A small class-conditioned image diffusion model, trained from scratch: 8.42M parameters.
Rows from block 8 of a small class-conditioned image diffusion model, named by matrix and row number. Rows with one number belong to one neuron. Each number is 50 + 12 x the weight over its row's rms, rounded and kept within 0 to 99. All counts start at 0.
After each neuron's rows are labels from the 100 images, of 14976 (inputs lightly noised), where the neuron reaches its highest value: "responds to" is what is common among them; "colour at peak" is the nearest of a few named colours to the mean colour under the peak. Only what is clearly more common there than usual is listed. The data: dead-leaves pictures: piles of overlapping shapes. In brackets: how many of the 100.
# fc1: MLP up (model.blocks.8.mlp.fc1.weight, 384x192), inputs 96-191
# fc2: MLP down (model.blocks.8.mlp.fc2.weight, 192x384, transposed), outputs 96-191

fc1.271:56 50 41 62 53 43 51 57 57 69 44 41 51 35 56 58 43 53 45 65 55 54 50 41 57 46 49 63 46 61 49 31 44 60 59 72 54 54 38 60 47 52 33 68 59 48 57 50 40 61 69 33 65 55 54 41 45 37 57 45 52 49 49 64 30 54 71 68 44 55 22 43 58 56 44 60 53 54 57 47 49 62 43 57 47 57 47 53 25 59 20 40 57 39 10 47
fc2.271:49 30 37 68 30 52 34 42 48 41 39 50 62 43 44 73 62 59 56 47 46 38 46 56 42 64 43 40 38 43 37 64 64 57 54 50 59 42 45 53 55 52 28 25 38 40 43 38 57 64 62 36 47 45 58 59 59 50 30 56 47 52 54 26 33 51 50 64 61 60 54 51 30 40 73 50 42 69 38 56 52 51 50 46 42 55 53 48 33 58 33 42 51 80 52 64
responds to: warm (63); small pieces (61); vivid (37)
colour at peak: brown (69)

fc1.242:53 60 66 48 47 56 58 48 51 48 60 60 68 51 56 40 49 30 56 35 55 36 43 43 30 72 50 99 50 37 57 58 56 47 40 58 36 47 30 40 48 56 52 53 55 47 44 35 56 49 38 55 46 51 50 58 48 43 49 47 53 36 54 64 44 45 56 35 43 58 46 19 57 62 55 68 68 52 57 42 46 75 52 26 48 48 48 51 42 43 60 58 50 58 46 47
fc2.242:55 51 36 47 44 52 57 39 53 50 54 47 41 51 72 34 44 51 45 41 50 52 47 41 56 43 47 45 46 49 68 60 52 53 27 54 23 35 54 57 53 44 39 16 57 35 53 47 42 47 59 46 52 53 43 53 51 69 48 53 52 77 36 47 54 58 61 48 53 46 49 38 59 51 53 50 43 54 54 44 14 42 52 47 59 56 51 34 55 44 32 36 45 50 68 40
responds to: earthy (87); textured (67); large pieces (61)
colour at peak: grey (55)

fc1.3:49 53 47 57 50 40 45 40 43 55 52 42 45 52 36 51 49 59 50 42 45 40 54 40 45 34 31 45 51 45 57 42 47 50 52 47 57 49 53 31 39 27 39 50 46 34 44 48 35 54 46 41 51 50 55 64 60 56 60 57 58 42 46 55 50 33 59 62 45 45 44 99 61 68 54 43 51 53 53 51 59 27 46 74 38 50 13 53 52 45 32 53 48 59 65 48
fc2.3:43 44 33 54 42 54 47 59 44 41 37 59 75 48 50 65 48 47 54 48 50 44 45 55 39 60 67 44 64 41 37 57 43 47 54 46 45 23 49 62 59 64 54 56 43 29 49 43 53 46 60 52 43 41 31 61 48 38 47 48 53 65 37 79 46 43 51 53 39 27 48 77 46 47 48 42 48 45 51 65 36 52 49 45 56 50 71 37 25 44 61 43 51 54 26 45
responds to: dark (88)
colour at peak: brown (81)

fc1.296:53 25 45 47 50 34 62 46 33 43 57 57 45 50 32 68 41 60 51 38 44 49 44 70 39 55 47 61 57 56 68 65 55 38 59 44 36 38 47 47 47 69 55 47 32 55 44 57 37 44 64 37 41 40 00 29 57 55 60 52 51 38 52 54 56 37 34 51 48 46 51 52 64 46 51 70 44 48 44 74 29 33 65 72 54 44 50 69 49 49 65 48 58 36 31 48
fc2.296:46 62 30 56 53 62 41 45 35 47 53 57 69 38 65 59 58 37 35 59 48 58 32 64 72 51 57 48 44 41 36 38 42 64 34 44 46 60 47 47 41 46 46 38 55 38 58 41 46 47 47 59 55 66 75 38 38 50 53 64 59 83 52 58 41 46 51 54 48 61 45 30 46 55 52 51 74 40 54 50 81 54 47 30 57 54 61 30 59 45 49 42 58 32 50 40
responds to: textured (67); vivid (53)
colour at peak: purple (26)

fc1.196:40 29 69 53 63 44 58 47 47 36 61 46 73 57 53 41 45 64 50 48 50 36 56 52 40 57 57 54 57 54 52 51 46 38 45 29 53 54 58 33 49 59 38 58 41 47 48 40 55 36 39 62 43 55 43 46 53 55 65 42 50 83 36 46 41 54 38 56 34 41 62 57 49 39 65 71 42 53 51 78 24 18 55 56 66 49 74 51 60 38 20 44 68 47 45 76
fc2.196:40 44 44 50 53 56 41 43 51 55 46 40 46 52 50 45 59 54 51 48 42 62 52 61 40 65 56 57 79 53 37 45 45 56 56 57 62 65 59 44 52 26 64 55 50 48 57 53 36 54 55 50 46 43 46 65 46 45 52 38 47 20 23 52 48 50 56 63 54 64 53 39 47 47 62 44 34 44 53 85 70 73 53 47 56 55 52 48 56 50 24 41 53 53 29 69
responds to: cool (79)
colour at peak: cyan (46)

fc1.70:57 33 35 43 51 47 70 51 49 51 50 40 69 46 25 45 42 46 39 49 50 47 46 34 58 48 65 17 41 43 49 49 42 53 25 42 56 39 47 44 43 50 77 39 46 41 50 44 63 47 58 62 56 46 32 37 53 48 50 49 56 25 44 60 46 50 71 24 48 57 56 74 48 56 62 51 37 37 46 59 53 37 55 36 62 62 62 49 44 44 48 39 42 36 42 63
fc2.70:30 54 40 48 51 64 37 76 25 38 43 62 39 28 28 48 55 27 52 46 58 58 59 63 55 55 71 53 29 61 40 49 75 56 64 51 51 71 49 49 52 61 62 69 33 38 45 42 71 51 63 73 66 52 26 44 47 44 46 50 63 73 39 59 49 66 77 36 38 36 41 51 35 62 53 55 53 47 43 42 60 45 52 44 56 68 36 45 55 65 57 45 49 57 74 50
responds to: shaded (76); grey (59); vivid (33)
colour at peak: grey (44)

fc1.43:35 61 63 47 58 48 38 38 52 53 50 49 48 61 64 42 54 35 53 55 41 47 47 48 59 52 55 24 19 29 62 70 55 45 33 65 33 68 52 61 47 51 57 60 50 44 50 46 54 53 39 60 55 64 66 97 52 39 48 34 51 55 43 41 50 42 59 53 27 74 62 52 56 49 52 69 65 64 74 44 53 80 55 45 62 62 52 48 62 66 28 64 56 55 34 64
fc2.43:60 35 35 45 64 77 56 32 44 50 51 64 69 49 62 55 43 54 58 50 44 58 44 43 52 34 50 54 55 51 61 65 53 50 38 55 40 76 50 46 52 31 51 39 46 57 52 48 23 34 64 49 56 45 54 91 54 61 58 49 53 82 48 81 58 51 69 64 64 31 40 48 62 43 48 42 55 50 52 64 37 29 61 31 40 56 44 37 77 49 04 50 51 64 62 40
responds to: textured (66); large pieces (64); vivid (37)
colour at peak: black (47); blue (32)

fc1.295:34 69 51 49 56 51 50 48 54 56 31 37 44 62 46 56 49 65 47 94 54 47 40 23 47 33 56 52 82 45 30 44 43 42 43 43 34 49 51 61 45 59 55 14 41 69 63 58 61 69 68 45 53 41 60 43 43 34 35 59 50 48 53 28 66 32 76 19 53 16 45 52 60 46 52 60 56 48 45 58 23 43 39 40 42 53 39 20 53 51 59 59 34 43 55 42
fc2.295:50 50 46 53 59 33 36 44 37 50 35 43 43 37 48 49 46 53 64 62 54 33 51 71 46 69 49 45 84 54 34 58 66 57 57 70 36 52 53 47 49 52 55 33 55 45 57 56 38 65 29 47 53 49 66 43 57 49 52 29 35 53 36 52 38 43 22 75 49 19 63 53 73 52 57 43 46 55 43 24 50 57 38 63 55 48 65 19 49 52 49 46 64 69 36 56
responds to: grey (80)
colour at peak: white (34); pink (26)

fc1.104:55 42 54 53 52 46 54 43 56 46 50 57 35 59 49 50 65 39 55 75 42 47 69 72 73 52 33 53 67 58 43 35 49 47 38 39 32 63 45 42 44 66 37 39 51 57 44 61 43 47 41 43 40 62 59 59 37 33 59 72 55 56 70 42 43 55 37 57 56 69 59 47 47 54 46 56 52 47 48 62 53 82 52 33 26 41 52 59 40 49 52 45 41 43 65 45
fc2.104:58 43 37 47 64 40 46 57 43 42 51 57 51 42 39 28 47 42 66 51 49 39 43 40 66 67 62 63 32 49 49 55 58 50 56 47 50 64 49 53 48 48 60 26 47 46 52 50 75 56 58 52 52 47 27 38 48 35 57 58 46 58 70 33 49 37 42 64 48 71 48 24 48 50 41 50 64 51 47 53 54 60 44 38 48 56 52 72 58 49 49 76 52 60 61 33
responds to: pastel (42)
colour at peak: pink (28)

fc1.234:59 54 49 35 49 74 37 54 39 59 53 52 48 53 52 46 53 61 49 59 34 73 55 75 77 48 78 48 50 57 71 49 51 54 50 52 63 56 45 31 55 32 34 46 46 56 83 48 49 58 64 68 25 50 71 48 40 44 58 34 53 34 37 55 39 63 53 77 59 46 41 49 32 25 52 43 60 42 58 51 56 48 58 47 54 47 52 47 46 27 54 39 56 53 61 64
fc2.234:56 47 39 43 58 32 66 38 51 34 70 50 40 37 60 47 51 57 61 51 46 58 41 32 40 22 77 55 52 57 54 64 56 42 17 46 73 58 62 55 45 60 57 55 60 50 64 67 52 41 40 60 56 36 62 47 48 55 46 51 54 63 48 55 47 28 63 15 70 55 39 46 43 38 43 43 54 49 35 48 36 54 48 67 60 41 50 21 50 57 51 53 45 43 44 37
responds to: textured (74); large pieces (70); pastel (43)
colour at peak: pink (30)

fc1.5:59 44 74 51 49 27 59 48 53 34 49 63 45 69 47 65 81 44 54 50 63 51 73 56 56 42 57 43 47 28 43 51 63 72 52 63 48 59 40 56 61 39 37 49 59 50 33 43 47 63 33 73 48 48 55 54 23 46 34 29 07 51 49 50 34 38 59 47 54 48 52 51 51 03 34 68 39 60 44 50 31 48 70 46 44 51 51 47 54 36 57 50 55 43 49 52
fc2.5:46 51 37 39 45 49 50 39 54 42 51 59 47 36 44 60 19 48 44 59 32 46 83 49 58 43 47 48 55 39 46 48 46 94 56 31 50 50 43 61 42 56 47 48 53 60 47 46 56 68 48 73 56 53 58 58 77 63 70 70 12 48 53 52 56 45 50 46 43 47 51 50 48 02 42 55 43 62 71 47 61 48 68 52 49 50 55 59 51 74 57 36 63 53 55 37
responds to: vivid (97)
colour at peak: grey (50)

fc1.260:55 53 69 53 49 39 53 69 50 62 64 55 32 54 68 45 43 35 43 42 50 41 44 36 46 53 54 50 41 36 45 46 46 54 28 65 36 36 42 56 49 61 52 46 83 49 53 39 38 41 37 44 53 48 46 50 59 51 51 49 53 24 63 56 46 45 57 42 81 57 66 59 56 44 50 37 49 55 48 30 47 75 59 39 65 49 53 55 35 56 55 50 60 50 37 56
fc2.260:46 51 45 52 51 70 55 55 49 45 49 58 45 36 55 34 50 38 48 57 48 74 48 56 34 60 50 50 37 48 52 52 49 54 52 49 34 57 50 55 48 30 41 31 55 27 52 51 55 55 36 48 48 51 63 47 42 46 46 54 49 22 16 31 43 50 39 52 27 49 51 46 49 48 38 51 48 52 45 54 27 44 50 45 50 44 49 57 50 45 12 43 51 55 41 64
responds to: earthy (100); shaded (93)
colour at peak: brown (67)

fc1.213:49 49 68 41 48 47 60 52 80 43 45 36 43 69 63 59 58 28 40 46 30 56 68 58 66 43 34 66 52 29 32 46 67 28 42 29 41 26 64 30 39 37 46 48 52 49 43 68 48 32 47 52 58 67 64 55 37 36 54 66 67 62 53 57 46 53 53 52 59 43 52 59 72 72 34 50 37 53 65 50 45 53 57 49 39 48 53 44 34 68 55 50 59 49 37 49
fc2.213:47 33 54 45 67 31 34 69 29 52 60 46 43 77 46 58 55 51 53 55 69 42 73 60 54 51 40 31 53 49 48 24 52 34 74 54 61 59 52 45 57 47 49 60 41 57 17 43 46 41 51 50 21 67 36 60 56 37 44 46 69 44 46 50 62 48 43 49 31 56 69 48 94 83 58 61 42 50 46 49 54 44 33 59 51 57 54 71 55 45 71 59 40 59 41 54
responds to: warm (66); vivid (34)
colour at peak: brown (68)

fc1.223:45 42 38 62 49 34 37 67 40 46 43 34 87 37 54 58 53 60 24 63 53 44 55 51 56 52 41 44 47 28 43 53 70 38 60 45 43 82 60 60 54 76 30 49 71 43 46 44 56 50 66 39 69 59 35 40 51 54 48 60 54 41 58 73 46 52 71 61 60 63 41 57 59 54 63 59 38 61 46 58 66 50 60 52 33 49 52 67 36 63 64 46 45 63 42 62
fc2.223:47 38 56 58 38 61 46 34 47 46 54 57 27 33 51 58 47 53 41 53 46 58 50 67 42 69 46 61 37 37 60 45 50 56 62 60 36 50 45 59 53 57 51 53 43 37 63 57 78 45 55 39 27 70 32 28 59 46 48 49 49 73 36 65 39 33 33 39 24 67 66 53 57 27 59 49 54 57 63 45 54 62 41 68 58 58 46 40 18 33 44 42 56 43 46 69
responds to: dark (42)
colour at peak: black (44)

fc1.166:64 37 30 50 60 31 43 59 50 47 56 55 75 55 28 61 43 33 57 48 49 51 68 61 39 49 32 63 57 53 50 49 47 50 70 40 55 63 56 47 45 52 43 66 46 41 50 72 51 33 65 48 50 61 58 55 38 62 55 65 42 42 32 59 54 56 58 60 47 48 52 39 53 49 51 53 57 52 45 89 33 09 46 49 51 62 78 72 48 48 48 40 54 36 75 71
fc2.166:42 55 55 40 43 72 64 51 52 55 51 46 70 37 35 44 33 55 51 38 44 59 53 43 53 75 34 98 37 59 20 54 54 51 43 56 61 71 50 54 44 34 39 43 23 49 62 53 48 45 39 50 52 53 40 72 49 63 39 52 55 84 43 58 46 52 34 62 42 45 50 60 54 43 54 51 35 44 42 44 46 42 62 43 43 58 58 46 51 56 51 41 51 47 61 74
responds to: large pieces (65); warm (38); pastel (36)
colour at peak: red (42); pink (36)

fc1.171:48 58 37 73 47 66 47 53 58 59 35 51 84 27 50 42 56 47 44 49 48 53 58 51 46 48 45 38 53 43 52 51 29 45 42 50 69 80 51 28 48 53 65 48 55 57 46 52 69 63 55 57 47 59 55 31 43 51 38 64 53 38 34 85 44 47 36 40 31 47 38 45 47 51 74 39 53 55 46 48 49 48 50 39 64 59 51 39 82 49 40 53 37 62 47 54
fc2.171:43 47 44 49 57 57 58 74 32 48 37 59 88 53 67 58 54 35 63 52 54 40 35 56 55 67 45 45 45 50 50 30 65 51 51 40 61 35 51 52 47 26 71 37 27 40 48 38 56 63 47 61 62 57 41 37 53 45 53 71 33 67 56 32 44 57 57 75 33 53 44 48 40 61 55 60 42 64 54 39 51 43 47 49 36 55 54 73 70 41 75 25 57 58 63 63
responds to: large pieces (68); vivid (52); pastel (34)
colour at peak: green (46)

fc1.307:40 33 67 59 61 46 48 40 50 48 56 54 79 50 67 37 58 29 37 46 48 59 39 44 45 32 57 44 53 65 53 48 35 73 33 56 54 52 42 46 57 49 53 62 40 57 49 58 59 44 23 59 73 41 36 57 54 50 59 49 66 76 45 46 54 53 43 36 42 16 56 56 45 64 45 48 48 39 58 40 42 47 31 59 50 53 35 40 48 41 52 66 48 47 37 47
fc2.307:53 65 51 40 40 45 43 33 55 64 39 40 71 42 53 32 41 43 46 51 62 46 48 53 56 43 79 57 53 44 41 74 40 49 48 31 65 53 66 47 44 37 47 43 73 37 64 41 33 57 28 44 61 65 57 53 59 58 54 65 38 14 68 68 40 51 55 51 41 77 44 40 40 32 53 41 43 66 44 43 52 69 64 41 27 51 32 59 75 47 56 41 49 42 51 71
responds to: shaded (93); vivid (54); warm (46)
colour at peak: brown (60)

fc1.311:55 73 49 61 42 77 51 47 50 39 49 30 56 66 43 55 55 40 46 39 27 59 44 27 47 51 53 34 50 43 52 53 56 52 38 47 64 60 58 52 58 51 44 59 48 54 56 50 58 45 55 59 35 62 32 45 61 43 61 51 47 35 40 64 55 62 37 50 52 51 53 50 48 55 44 40 50 57 65 63 44 45 42 53 44 45 53 43 41 46 75 52 33 60 67 59
fc2.311:50 54 49 56 52 55 70 50 55 36 52 47 35 47 28 56 49 35 48 60 51 48 64 41 30 51 60 68 53 40 73 49 59 57 60 47 45 35 50 53 49 74 42 28 56 22 46 36 40 48 37 44 43 53 43 77 59 48 44 41 68 75 52 66 53 58 52 24 65 57 50 47 52 52 45 45 43 51 48 52 52 40 54 52 58 51 33 25 26 47 33 51 55 49 80 64
responds to: textured (78); large pieces (66)
colour at peak: cyan (30)

fc1.180:36 45 79 58 44 58 70 46 38 61 57 46 56 45 50 47 64 40 58 57 39 34 60 41 56 44 49 55 64 64 55 39 67 49 47 63 51 51 56 49 58 43 67 40 49 49 35 71 48 47 49 43 46 32 48 37 42 53 64 57 53 38 33 59 47 60 36 51 56 46 81 51 47 40 45 49 36 33 62 52 39 51 39 43 38 40 52 44 43 22 60 37 47 56 48 73
fc2.180:38 39 66 41 53 33 25 55 36 41 28 67 42 38 43 24 59 59 71 37 33 67 46 37 52 45 56 54 38 46 50 43 64 44 54 68 34 45 48 51 60 55 36 49 43 42 53 59 78 64 42 52 51 74 48 48 47 60 74 50 55 41 46 40 34 21 59 37 52 52 76 51 37 59 47 42 54 64 52 58 52 46 61 66 44 47 58 57 44 30 52 55 43 64 63 62
responds to: grey (96)
colour at peak: grey (69)

fc1.380:61 63 64 46 34 59 58 52 57 53 37 65 54 25 48 45 52 53 45 48 63 55 38 49 58 43 28 17 45 31 39 65 69 51 39 49 56 72 47 56 40 51 60 67 49 37 59 45 41 53 49 51 46 75 57 35 38 37 58 58 47 31 45 60 49 39 45 50 90 39 42 64 47 55 57 46 52 42 38 48 69 47 38 47 61 62 41 51 54 49 57 57 43 49 60 55
fc2.380:37 23 63 57 36 55 26 72 60 62 45 51 69 62 61 65 53 61 61 49 33 85 54 58 53 39 25 45 45 54 21 43 15 52 60 41 32 50 52 49 53 65 49 44 39 59 48 44 44 49 45 38 45 37 32 65 43 53 52 34 45 75 54 62 52 49 60 63 41 49 64 36 46 50 52 54 38 47 49 64 70 66 57 62 65 62 47 72 27 52 61 33 57 59 22 37
responds to: cool (64)
colour at peak: cyan (67)

fc1.18:54 59 60 70 47 39 40 61 61 45 65 51 58 58 29 41 46 40 62 29 52 48 54 38 42 31 41 44 63 41 27 61 52 45 50 58 34 76 54 62 52 33 54 62 51 56 44 30 45 41 49 57 50 60 49 36 58 54 62 50 35 42 61 61 47 68 67 40 42 55 54 50 49 53 54 39 50 52 61 52 58 35 37 57 59 56 55 43 65 45 23 49 60 44 65 53
fc2.18:49 32 46 45 59 62 49 39 51 45 53 63 64 49 61 53 57 53 57 71 42 50 46 42 57 36 53 34 31 49 39 55 47 54 36 45 47 47 51 39 57 26 41 57 47 54 51 53 53 44 67 50 50 47 56 51 50 48 53 51 49 69 30 48 54 24 57 51 61 39 49 62 47 49 41 49 54 48 47 38 85 61 46 48 41 53 56 59 99 49 31 50 43 53 61 40
responds to: large pieces (62); vivid (57)
colour at peak: red (25)

fc1.98:48 46 39 41 54 35 63 46 49 69 52 49 74 51 71 66 54 52 47 70 51 59 50 57 56 40 43 46 43 36 33 52 69 41 33 46 22 33 48 41 43 42 40 50 52 75 45 44 63 39 31 59 55 63 48 67 39 35 59 46 55 30 39 18 44 43 23 61 63 49 57 55 47 51 58 44 55 53 38 53 84 70 54 60 40 37 48 49 60 44 39 40 47 56 77 61
fc2.98:66 50 55 43 51 69 67 55 57 74 32 40 37 49 50 16 52 52 42 49 60 59 52 41 62 50 43 52 39 49 53 54 48 41 47 51 39 30 46 64 49 32 46 58 67 80 40 48 81 60 47 57 40 45 47 57 54 56 48 57 57 99 97 49 57 55 70 34 27 59 51 55 50 51 52 40 46 48 49 46 48 44 65 52 42 39 55 41 91 34 32 56 48 53 42 43
responds to: large pieces (85); shaded (76); textured (69); pastel (49)
colour at peak: grey (45)

fc1.44:41 50 48 58 41 45 47 54 48 48 56 55 28 47 43 37 49 47 50 50 52 55 49 37 56 48 57 29 50 44 41 45 55 45 47 51 44 78 52 60 48 40 56 50 51 36 45 53 60 48 52 45 57 50 55 51 51 39 49 57 47 18 63 62 48 45 53 39 40 57 60 00 52 53 49 67 48 51 52 46 68 74 48 50 52 55 56 43 36 49 20 48 50 53 38 60
fc2.44:34 47 55 57 52 64 35 49 48 44 51 52 22 53 53 40 52 47 53 73 46 61 50 55 70 59 44 54 33 50 43 50 53 51 52 47 29 84 46 52 52 31 43 42 56 47 49 52 71 53 43 54 54 61 50 37 46 48 49 50 51 08 69 26 51 69 54 42 44 57 52 04 47 51 44 57 48 46 50 39 68 26 49 50 49 51 37 63 57 49 46 47 47 50 67 49
responds to: pastel (100)
colour at peak: pink (86)

fc1.266:54 55 63 60 53 72 70 57 47 56 63 49 68 37 56 71 51 71 46 22 61 65 55 74 50 48 47 52 43 47 57 43 72 43 42 55 33 55 49 56 47 29 53 22 56 53 50 55 64 46 52 49 51 59 54 58 59 57 35 47 61 54 78 22 44 81 48 62 49 14 61 51 54 55 49 55 61 51 35 37 41 45 60 62 44 32 34 52 39 56 46 51 48 49 55 52
fc2.266:30 53 50 44 65 40 69 64 63 56 58 65 35 52 46 45 51 51 70 43 57 46 55 16 52 50 43 44 46 45 73 51 22 32 55 32 39 64 49 54 45 56 60 21 39 45 37 35 46 42 52 40 61 71 66 46 46 38 68 75 48 51 68 53 43 66 66 69 37 21 41 55 58 62 41 44 63 45 56 61 39 40 63 50 57 26 71 55 53 42 51 50 56 58 56 60
responds to: grey (77)
colour at peak: grey (51)

fc1.131:42 41 67 60 41 48 45 73 44 55 74 54 52 55 65 64 42 34 40 37 51 53 57 48 48 58 44 28 65 64 49 48 41 65 49 55 54 07 54 49 40 48 58 51 75 31 54 51 35 38 44 39 37 54 41 44 63 53 60 52 48 62 51 49 50 57 40 40 88 42 60 44 63 47 44 27 49 61 50 27 18 44 46 44 63 56 60 40 54 42 81 44 60 39 43 48
fc2.131:16 60 61 57 54 73 50 70 59 47 40 56 45 53 13 41 53 65 50 62 56 36 59 45 71 46 53 56 29 53 45 53 56 37 58 42 53 99 38 42 52 50 42 58 56 58 55 44 40 57 53 51 57 49 34 60 49 43 52 42 56 15 50 47 56 57 59 42 63 44 54 48 47 44 49 22 49 49 44 44 62 33 60 69 55 42 64 60 62 48 59 56 49 41 40 29
responds to: earthy (94); large pieces (84)
colour at peak: grey (65)

fc1.330:39 52 58 56 50 47 47 61 70 56 50 43 27 79 52 44 51 51 33 43 46 42 57 51 48 35 67 49 55 46 34 84 47 44 45 65 44 61 65 50 59 45 59 52 53 51 53 46 47 46 38 53 61 32 49 56 55 37 55 17 34 55 49 39 51 37 59 30 40 54 72 55 30 17 68 73 54 45 47 52 66 45 26 37 57 61 53 50 42 67 63 59 47 33 54 31
fc2.330:62 70 50 41 44 56 54 51 26 41 73 54 34 42 48 31 41 42 72 63 69 44 51 60 62 39 42 45 55 49 62 12 52 37 53 33 49 56 31 33 36 50 29 43 42 49 55 46 54 37 52 50 31 54 53 59 43 41 40 64 40 48 52 77 58 60 54 29 41 44 31 48 46 40 53 41 72 53 56 59 46 64 37 60 29 40 52 59 51 34 62 53 48 57 39 54
responds to: vivid (100)
colour at peak: grey (60)

fc1.72:35 58 58 59 37 47 54 47 59 47 46 36 27 65 45 65 45 68 55 43 39 42 38 52 73 39 66 52 62 61 40 47 53 31 46 56 59 70 53 43 39 52 45 65 56 53 59 42 50 48 46 55 20 44 52 48 65 46 56 60 38 64 48 67 48 45 55 34 48 38 51 56 58 37 60 52 35 42 57 41 77 54 72 33 47 58 18 65 37 52 61 77 68 50 35 54
fc2.72:68 35 54 45 47 40 41 48 49 35 36 54 45 46 63 63 57 23 38 60 62 60 38 40 48 34 46 52 54 60 55 37 52 31 50 34 63 58 49 33 49 24 34 42 66 34 45 41 35 45 58 41 66 56 47 48 42 61 51 55 34 45 72 58 38 44 44 55 47 65 50 45 41 73 44 64 50 47 51 51 33 51 60 61 37 51 31 61 46 53 44 41 55 74 83 22
responds to: vivid (100)
colour at peak: grey (50)

fc1.329:49 49 47 54 56 32 53 61 48 40 57 69 78 44 36 40 44 39 45 50 54 46 50 63 38 35 63 46 53 52 44 33 58 37 61 53 47 75 43 43 39 35 39 28 72 38 39 42 23 43 41 46 61 52 65 46 60 65 59 45 48 60 53 64 50 51 45 57 38 49 54 66 45 41 42 40 51 45 56 62 72 64 48 48 48 42 60 53 55 50 52 55 60 49 57 71
fc2.329:46 31 18 47 53 48 48 74 55 42 41 50 33 25 55 65 58 45 53 56 44 63 47 53 72 48 68 50 55 50 52 57 48 42 51 49 43 42 58 58 63 78 54 48 28 28 42 33 74 39 53 37 45 47 38 57 49 59 51 46 48 42 37 47 49 46 67 63 15 50 32 33 52 50 38 36 37 44 44 54 53 27 47 48 71 61 25 29 39 41 52 46 42 55 66 47
responds to: warm (52); vivid (48)
colour at peak: red (29)